From a checkpoint of a small model that predicts nearness at each pixel.
Model: 4.9M parameters, 64-pixel images, arch unet, norm batchnorm.
Training: soap at rate 0.0016, 18500 steps, batches of 128.
Data: trained on renderings of 100 made-up gadgets, each built of a few solids, in any pose, 195000 training examples, 12.1 epochs.
Rows from block 2, named by matrix and row number. Each number is 500 + 40 x the weight over its row's rms, rounded and kept within 0 to 999. All counts start at 0. Numbers have three digits each. After the name is the row's rms in percent of the matrix's.
# conv: 3x3 conv (model.enc.2.0.conv.weight, 256x256x3x3), inputs 22-32, a 3x3 kernel for each
conv.50 102:462448530454453533466516496511478475518449466496517509456539484478631377516526560472533524447428513479551481483412477485454588534464491532496510475586364480500406545452548440511523468525492525534509435516414490422502500464512493563524516419508503517502476457636555516446514585513468584561536561521
conv.51 101:503498475480499483518520464488579537452439467510516443534511537487539484480528496511455482519472459526581554502568521501473512510483471511504501434552532565482517524471518533509509552530524506516445524545434532441548409488494490525508598497469529439444524601496446544530506538402552457497561544497
conv.52 102:504453493527526463532489456543456441508541460503506419496519496534464523535548462522462550515461511550552533513495512531553525539551491472478509471417461559415450565514481509490517444465435526481509490479499465534475487501490509481564481469505508444468508513504550480520513508458520545422503414457
conv.53 107:489440503493522559512476473516435483505470541441577533546497462488595425512519523524532443498510557528491490550561548427423506507572531498468484409465496512511512441422453481556543536506463487557473513522543468481467466452540506582454462472494532470545541409549503525504514523515405477487554546549
conv.54 101:575476485515484540501530485531464517489582487489479462483481448504502517503449517569504486532487479464456471539499445496483517518448460515479487505536545487421504545472477401437505509525439523508502502554429546502483424452542455526568493527485453482498535494526524517466502449489590482545485466476
conv.55 099:516453494526496451522547554466508532496490471538516446478503504450509577433427537455553504471485523494427445485497534573476468534532468561517462509539550425520539532488497573532431509542469494478486440499506511562526523510561521535494493449555479446540540518581464541502501491495481501574468433490
conv.56 104:492472544565377460470452515427500517503556494471567448561482447527479402476509494548484475514523503540562504502478507565518496464477540503479561531444575473465519497577420464492500531521513470472454553457454500491561460493549502509564612470461528478488617510593534394522502544491494513519409515556
conv.57 101:505439482490524484534500534487438490496513507503492484524492489457527461479461581477460502496521485455516528465454501491539476494546485453460490524525433469541520480461480583465433476430492496490592471511507446543560461514544486422499535539515494476539481478451459520577585555506524458491486500452
conv.58 099:490563478496553492518508545498511510438448563451511482508492505488425467540406484510494520436406521523500472536549499498500500543501518483524449488442502416481447580536489491517465489512448482496472524586482475488469424478513456547555490543525550538507443503427544475514540450534553547406544567440
conv.59 098:544441519507534535512524526513481494395455533579474493519538507523464481570479518541539466497556451498528497511498474556466499409506477510490502411434529456547489536553480438493529479443475505494523447470526541481542506486465570491480521582532474493512462452542482464519507519492576407471486519493
conv.60 099:511402474574429476558487491491533404486483546517500450513459506508446463556488440503470535422520556525543442483523517552521499535472494486576452424477394471509551536496508504380491482502444467449494506504543498537562529568500479430539505531497461511485478551460499539514486429450562464456531433505
conv.61 100:489453503504607461483548552513460568577564498475469502465490484539491541507617479502529487468445559520486521562540473522518579545565515501473513451369503451441502457517532584544485508489472591543493497584522492519454498420474544499465550528445510550507489507493443462553458526485470525475496536519
conv.62 102:480526532471460542482419495491508508448535473393475510443474437516329511469433479514537446422454456563494558474531539513475460517530450468524495450490543470537496518492525576427493489488448450541517515541487518542515537412492454482497536537484470522503442525523472484536509448518497498497467541517
conv.63 102:509510492455499491462529546476488516568539414595460508551498506513499495460500449521526540520490558502466426499533521478499563477426466561493479534516499510506511478408460508471523511487475518508503445527477505521526531395554505417517540458531415465463496502512468502456496551493483529469441482503
conv.64 106:404487496602501458464486451507508493530518510455535505537496514608519541430508475515529491551471524577476489491507450476403516523526518492557476580583475472491520526503553499474434510486480456529476484511493507476522472377593461455538483482515528545498486539422487528483559529418484607396570461432
conv.65 103:519537441470439537531505460452522527470423517504520485491453547527598574582473461538471513544485470430486492514557442515489467406553501442462502464534531476496494498526460528579509460367540527504467439489456501544497515537447496433443467500553486486508417537447518517521467442540538600517535491537
conv.66 092:460474548551533461473528465436541524535449512511544517449495459518578434511437532554597580496414449524521482481510446499436428540554473452512507510526526455494429509534498532535446505465390527506514533548566462446524547498535532397545475540446450509472476483503438517599464496457534482478489496483
conv.67 097:478546497525537551456478538461494490493501510529580458515508503497480452480535455489489481467504482474484516511478460522531494479541492465471526502542515476499512535511471533519480500539530475442453415509505453496513468534461515463526524418483466440513426417437445429512477452446476453480482431518
conv.68 096:459472481471469488505532502415510483453505519520520519449481514464506452543561514485529550488477486507503484475474521510561460532481486517497506446533543474448438535560520545534519507542533567524562468523531487500465468510475473522494480598449562505525493441520504458516505504527513481518469512545
conv.69 101:530472445557560594496530497422471414484487554488482484541424561513497422550542412568572514538488582589532457475476530470497492510429560428503429493508509478466505478482551407550506453501437489526526464402484493576496535511438519528509508518498478514443508506511531462482416611559479472607513505525
conv.70 096:495447500499487463480507412548555559492523459417472553447494441459475426505552438461491533532501540560491533435545512479598586486501492487489468509479432518508443518502545492548364460467524486495511468510419463489490484494535546488499488547517481459481500442523450492459438469470514547410574567572
conv.71 096:516486523427447477523473483524522495582556447564485579513480502429500518499539488464483470459485465512486449527516468423497546452392511494482535527485497533478584489553473546517510520486444492424465449428546455438498473555581511598534543478517478534519552530556497447450503540548444610510496520497
conv.72 093:470457511495463479504580496523526497547522530495556546527517484474536555597515469522542457549434496463461531472525496540686470590537438493546478446493555500470493464501536460470537438447468476535525516478470481463520489478519643467452593555493518509519409483477523515475501519518488411536589551499
conv.73 102:512554516446534531441444514544554442531515457502540462556485520438535494452502455534461473464516547436473596557560427548508447463562487469519466533442559445522524526451535447525529454528486521550510442468437459505514478470503493517512484517496507544599480521479523423517478486496458476506530606505
conv.74 099:485486488488481449532465526468473480505467530528434483544531439532498499500537440514543503490560538504490474468511513447447524493492447520437455473613470561549424523533507488478468507483550502468497507468567456525537491489449497489504469499457522422551538503426471504530518484547556482440475472492
conv.75 106:471412487471448440423477516533590518471388478499506499482502529463475496504484496529472493504488490544624509480453493591547460482503495552444489514532517490496441497486540513467461508474486486526450499486485485536560438517519457379491535502522480483485473459513537482529566541504463446454495505472
conv.76 097:561479472522526478521467447544502485487532487537475553496568512491543470516483424492442457492400487456487439488487541493513482525544521472499443472515487468497451479447498475516602506480506501537448501482470496501515523508440538462555490490464472436500438487550494476508501492494413441444497516546
conv.77 092:473525491517533492467521492509607561447458534503537501491489500482652483470501480527536467522436466548486424508498572526496497502480450477440542487539523503512551535504477518499444535492476452514538490463482502514554554563560582526460530483549530452510467474478462458502493543455599468515494452480
conv.78 103:568461439445477439521593491506549523467436470528454526472463562443409484487487486464537459496547460503488460474544497458474594488530524511567479468455518494441531488546528499368499490461538450508501463597446542495513534552447525508416486505535470497524495510421539490526528485454470404484545542490
conv.79 100:444508491508448434504531434458458526502498493545552501415485520514533477487539549550523539468471495464464519511454557493471483527412454467476519551456488508501493453453481493460495488541536477500542545476500512494557409478477520508548443556532501570450515398493482563483522540450498568515507485562
conv.80 096:523512543442568458468557537485490484506499540456510476542570544413538466509485467502466552442481482531457532489520447421507482454530450471499513527564488500462464495493461509434507499609497523468515528540523583438477470500473549465519519510499527477494502532497462493525581466490431541519454521530
conv.81 104:498471518530526445488527452522512503570557527451509525527503437464536530438558535495512444459600449442381452529502564495477468530516548473475471467527439477497493530512509475470547525430549486539540575569489596532505449554520484554504521516431510484488462456373494531423480545462466460525438511427
conv.82 106:532506468485471464571521488524538481554503476528514506433449461455460520488471485506442511521522505484441442456399523476514582523511479496494546506428472479516509491507505458388407551534505469451559517546508535508517523573542463451515533447501519496513470484492554471466520483542468486503516470516
conv.83 101:483522500481449433542492491483520475522411491517547509513548486531526501468572475556505521538404480524491507473528430443599525519472541505522435484468482504514508471471506539416388449490457473534480486527486499559504494503525469602478454497542499489409491462567528473508488514523517532417498548468
conv.84 103:458532495509528577489489497437517450565505488452489496505501490517435510453445507471445466457536477472446491449467495503476505522519482450464447506575465520530484534540477507497507468503461498447525460375533564452470436576473455582408495425469481522533422503499518521405520443482478530507420550510
conv.85 101:535534505491476494482499545529511506514541531458418547508542542554588522510503466469494499486487491548426519464533524485523502528520548492494515478539450495585559512497541512520500505446510442446540484454500533565465524454506468644420483537469495473518546478518510520456500507532500480528447510529
conv.86 104:513483461486550532549534532451474520524567522585509507511475469517613552466556482552470503529580572512474567455462564481455550499479521448510466531559483535475543520491481544626509509515487498531499509401508487485488516422518446484461479510498500470499471577558542475488525499531473654611473523451
conv.87 100:493461509532427472450512459514559476451541477482525489499514515518547421460524479548494508529510459439513548491497459449543543542494476460461511504423508458463518531517555569431399516499547425474473478515403497535506509584400437512487505530421487570516514425466493552483485507483535392486445435447
conv.88 100:521521471529436565509453485488487505450510513522575536476459459461550506411573473483504466537547505501504513524476531534464483555484498471505423459423516505552426468530471470520528537511531484447484466483530510475521501500503531436525490411531462492506517455495485470499523446511484404496559483489
conv.89 097:515506505493496598462561481473501465480579526523541512481529505497487502522458466499508502472481481531552499476412513449445470454495495503473483509520456483525482466448501433476473469500442567581480508460499475448475524502418484488559462470498537461414487514510480475484476465503522550460557465529
conv.90 109:505526462477506454453472500534505530474603519518442486521479472506483454540502493523543473504414526511506468525530446519482530526497509486525496474547467463466452519538471483565504445441556524473529493433473454557531532496461524499476570505523501512526485565489500558533507466518460572461489528526
conv.91 096:503495517474486484488578519516530519463643617486476512443547523523511553554477504517470502489475464492486509499517474494538491551632511476487531474491465548507444515477500524585502504414479482538510436424481474543499589523426565470416492468482445515568488427512506465525528517482430489454593492558
conv.92 096:507519516534541562551532528497496450494484463542561493506473455482397429541464440540546495474447504553458524485509499464461421486553521454495556452462579513477514550505528522503525460488544500489500554532521467535466547553520467454423495506448492414549474495456529492459523478452554406486514481452
conv.93 101:479554544502516466449582526434440543488516497480520500531567462527403485455483479495518485539540522500516509435507487518445455506569500491518534538538484489507486454473496529508499513455473393517461438565445522444481474453470568434471526494528585582541581540496484480500542539481543650511613482468
conv.94 098:486566533531506462537511548473474506493413433538502497469460519441465548452551571494511518513497436512407480470541506563620591509552495505470538503503500514494509581567525546563603536560516538511523517517489512499588483516498560495432518475496498485458562533448485485406472472514524495510549459425
conv.95 095:475512511506526495469488499483528484504532520530502515494579503500440455512430542556476485480482573522516544433452502432534483534526456527486505503570545515492540544494475443556506524543444535494461488467516508423534539468532538467448507523516555442450538406487452451510470511499559475568492482486
conv.96 102:535512493553596500529447517573487537526437503472489465529526460484504470473403548460484429479451487554486449474513579486450550482542547465511468489518546499417521462400494474546538533558546545436557463536469496457487501502532553555538454408441476453499495533505563469560462560515566504496532512461
conv.97 106:456572502568600412529460494514441418476498527518426497513485459542534551401485482532510513457607513455449558514442524542508505529531565518480484494427479542482456516539515493354557554480502434594498540489467536527457527515498515537454471453481480525469536504489431502490491472461502573535478458548
conv.98 106:546486474489527474450516578446589453470482470492491552499495469481433449519534554492481481461423539514457502498533530526510465480485539531451514475441540523449517492522470485545446522445530475526435490538444487490454530547496491588468502450441534485441512495489549496514528482556517595468523497424
conv.99 101:535468508465518581453513561470505528457468498519540509493486513462499472494487485531446524517529498528503490462502499437442416470592570462481569532512502475535476497482604507502500469425548506520494510479500517457509543539502465378615497408514470532574480596474514472541517543522534581594546523504
conv.100 098:460503600492459554511436482529494529501593497517491512576504481443529509466532509475519488509510574473450537484528515516395519490581508457489508514440462467489466488495533430471405462433510502539495492524542519507550509504497529514473450476403559547529476537486535572522533559527582541456578510527
conv.101 100:519503499516475472575551477489550452497519460481412462500486436422569510432560518498531527462525495474423497427449487517499486540367467533531477552462543519526431506456526485489473466486450524531502470540494463422507450505452494506487454516468512508495490526513544512467558529475536541501519520523
conv.102 101:531538447511484411479460494512538521487507530533491476486533535470499486488535576491523585509475542460552516554440458519523530460507551522454463491494480511525553444527544483501590481468504503510521504476439499540465527517542432502486511475524476465428537519393557464552481508556520457492499495520
conv.103 103:552504480544512568474503425497514484535529536481480491517481500504564600504552472516517465584486462507597558514505422450455535535466524450469533537487511490545536449478517490521529506447458490566476520459533494526502481514539537539449484499466514504486436566532562495442512527533438462556501548484
conv.104 101:506543512571542495459461425510476501566566516510467456565490519464463462536518475519492507463484443500509477530497475528507529603520461562512494517529496545488557494513493482528460464471425514506494528486518510463522504504450516555542542482528414488473462452475521575443453482540478471570462457499
conv.105 102:556531517511530531540526504524517470494553557450456548556518560506546511481470464483492495557520429564480437452474429526493478544464602470468472475572535481437447517520525460580517481503474456489462513528396546476437553480490541514454465491493449514516592564428518519513508547494465495563491484518
conv.106 104:470469498507539472479554531536533468480488565445507455450527454535555542521577524553531462483513503504489508493499464531543485526499509491446479477391521461485483468490512524478439530529501485482505546423492451477503516532529500449558512515462521518471485575500502462566473511504450502643522553496
conv.107 105:504460524532458525503540510483501518484483502484510475533535541528465503520535460497529428550442591455476548460512486523423503514526532483494520539545474419484422487540473545502533419489440464528503437506449535452503497462533494552499498451513485506441445574525461541527514455519450508515514471521
conv.108 109:495486490491490487528478483498432448454474533491506486456468457515515471491490534465472451484427481503525533563561566555534592540483385498456478510491448499532540525543607462504521485496476521496553432490511521507480488473489508434467488552498490531515511467468512553515532477442485539474492540499
conv.109 097:457523519514515474561513461481494522535529485521559540479488447465569553510509572541457528494500508486500516524436479495548477537585524479552520472495481500428487481521513476485548492524465430421486474456497553527505502474529536449436479437479411474459447506522483493512542523513501520578519498539
conv.110 097:483528561509564542498565510551539475513443530508503457542559527506579520467500470448502509463461473523502494424442507495477461484505493495504520616494564499427557461517512545589417505436492469473469457558490470554540546492439540437434472475484549487507624601468427471507466457517511537492488537575
conv.111 099:527462517458531507447524437502505541525466469501482574545594521431470579485473503459528522530469485535482492500560521568454439503451463495514501472494520489535507505478489468489533538512547475465473511490482553458541534522484498433456461504483479489484539508465490512570522450490480429541522554483
conv.112 092:551500498511469466570434548500529502546481455484556494583513485503498513507490474432506554546493509428489511573509529533569478502445524473531469494622475508472433551517466561429448466410480531496501473580487462486450538483473553467480524540488528480407442481512492568530510479467602491522513543482